Rows from block 9 of a small sound classifier, named by matrix and row number. Rows with one number belong to one neuron. Each number is 500 + 50 x the weight over its row's rms, rounded and kept within 0 to 999. All counts start at 0. Numbers have three digits each.
After each neuron's rows are labels from the 100 clips, of 14976, where the neuron reaches its highest value: "top examples" is what is common among them. Only what is clearly more common there than usual is listed. The data: notes from a synthesiser with random patches. In brackets: how many of the 100, against the usual share in percent.
# fc1: first MLP up (model.blocks.9.ff1.fc1.weight, 768x192), inputs 156-191
# fc2: first MLP down (model.blocks.9.ff1.fc2.weight, 192x768, transposed), outputs 156-191

fc1.741:582464490442481428484658501523536446516583530475559572507415481542529558450585535490427448544573521490501459
fc2.741:465535585519440505476555408469566578638459584563505468539467517466468527387548563572507450522584424618522575
top examples: pitch class: F# (47 vs 6.6)

fc1.350:439452565473515481487543531589508466493486558466465470466508451573441543490484520507442442439461528371520406
fc2.350:496515529528475488460456410584528409525485457408497470439505500630552553501547464499427536482551573476509490
top examples: pitch class: B (73 vs 6.8); hard sync (38 vs 9.6)

fc1.382:388466478511499460480453557488536451460418503500511495561504443485500494486468472508522491445609463491420463
fc2.382:579497541446418399539521472482528421507519440471502488495471566530470485443516478539504501595400519528522489
top examples: hard sync (36 vs 9.6)

fc1.132:477445522455564504534579516527533498484484523420382572486409424459517528487460538469482522410507531511477439
fc2.132:532511467506516594519501543561425454481521522489486538521487460544442410571614580457561492419631571454493472
top examples: pitch class: F (63 vs 6.9); hard sync (31 vs 9.6)

fc1.212:423422477465558475495536530592475415471499566511480448478534423516494528466453502488450501437431542352519433
fc2.212:522516527505484453473471436575559397533483454435518478479509507611522553540546481489450532476548556505497485
top examples: pitch class: B (70 vs 6.8); hard sync (43 vs 9.6)

fc1.554:359443502546560537471403500473501494532485563454488520512496435432450519455462516500539417461707463544502488
fc2.554:593456515428453438484469471479509412504499441448496482455482564533497531475512469481483551580439550508501479
top examples: swell (95 vs 25.2); bass register (65 vs 22.4)

fc1.690:578475576423459484479611525514481454542526537504572607492471542499516574468548619527444443491479553583459460
fc2.690:534577476493451584499483440471555511621440453545524551518474545497507510393497465537582486526601464631511605
top examples: pitch class: F# (69 vs 6.6)

fc1.684:399445515491494532524554516408488503484498525515476510487557435440580492527487455410548496507403498476516438
fc2.684:518456516539483465490487522623564422501470465450494503467484512576475509506500489497474504468504508477510388
top examples: pitch class: F# (61 vs 6.6)

fc1.5:501484520554532480400504571528525480530499485576507525566526453516521430511405453568444482547560502535460461
fc2.5:515579505515514457540559473481517488426513534494512479491486602516533504512535531516477487411475481573486497
top examples: hard sync (32 vs 9.6)

fc1.289:573472518459489461477469415380441530469459578510451471535498489405509502478457499508539524542465465600512520
fc2.289:495541495524438504517484530619562386540522536485516482502538494592566510551572487415492447496618527525519447
top examples: pitch class: G# (43 vs 6.5)

fc1.262:439451462441575469488471538540526449471476512469565456497508407531512559430523488474571479478519483451476412
fc2.262:584511494389423432534497482495506433493548474564522513521455594507489573509521521476530480593429542585539532
top examples: pad (57 vs 25.1); pitch class: D# (39 vs 6.8); pitch class: A (27 vs 6.5)

fc1.647:483454534453563406442519500577492447488525470387534390533566456559480556389538448510472496501467556485576416
fc2.647:536532589451449435533494550520585473463552527595490500388503543552564557499501549516508435551509524534522534
top examples: pad (60 vs 25.1); pitch class: D# (55 vs 6.8)

fc1.66:434506504525467490423496498480500457464417487519525407534490509481393431513505424525444437440556528447430488
fc2.66:552562521514509554542524494513481517477519447519498517456509598522589514513500477528492495485521471564498583
top examples: glide (55 vs 22.1); hard sync (27 vs 9.6)

fc1.70:502402506442476520450532453472501492465525514561513523517517421532521530473551532432436498538448473507439493
fc2.70:549509505494483442538461502635516381490513498432490497484517501593563534481555511509478520480523594512495453
top examples: pitch class: B (57 vs 6.8); hard sync (32 vs 9.6)

fc1.233:551488504421527462518596532554545436519536477459568550547428520541489511475544571478474420504487534539507446
fc2.233:469611502571454492519547448478561554633501560528500518472460542503482478412522536526571475540596486623496579
top examples: pitch class: F# (69 vs 6.6)

fc1.180:564455461453492503514536520486492448510514426518550544536539508491480557483506508419476458496442537541472448
fc2.180:515533493552513474515472519637553405502523517414498477528547476619544548508528531434480504491593540520532418
top examples: pitch class: F# (54 vs 6.6)

fc1.6:638507495429425445477473421516462480503396541484504511572510499401464480484484450534473544517458514571510577
fc2.6:447511564501472503472463509643574448513477483515522520490553455569551532568520549453449473532602539436457525
top examples: ring modulation (27 vs 10.4)

fc1.169:411374493494529451466500513567583465472513543514511489482489421574465525503525458491440473485400524366540437
fc2.169:577487486462522462469484414550530387562506428381505446462504496608584576544509459498386559504537548462487492
top examples: pitch class: B (67 vs 6.8); hard sync (51 vs 9.6)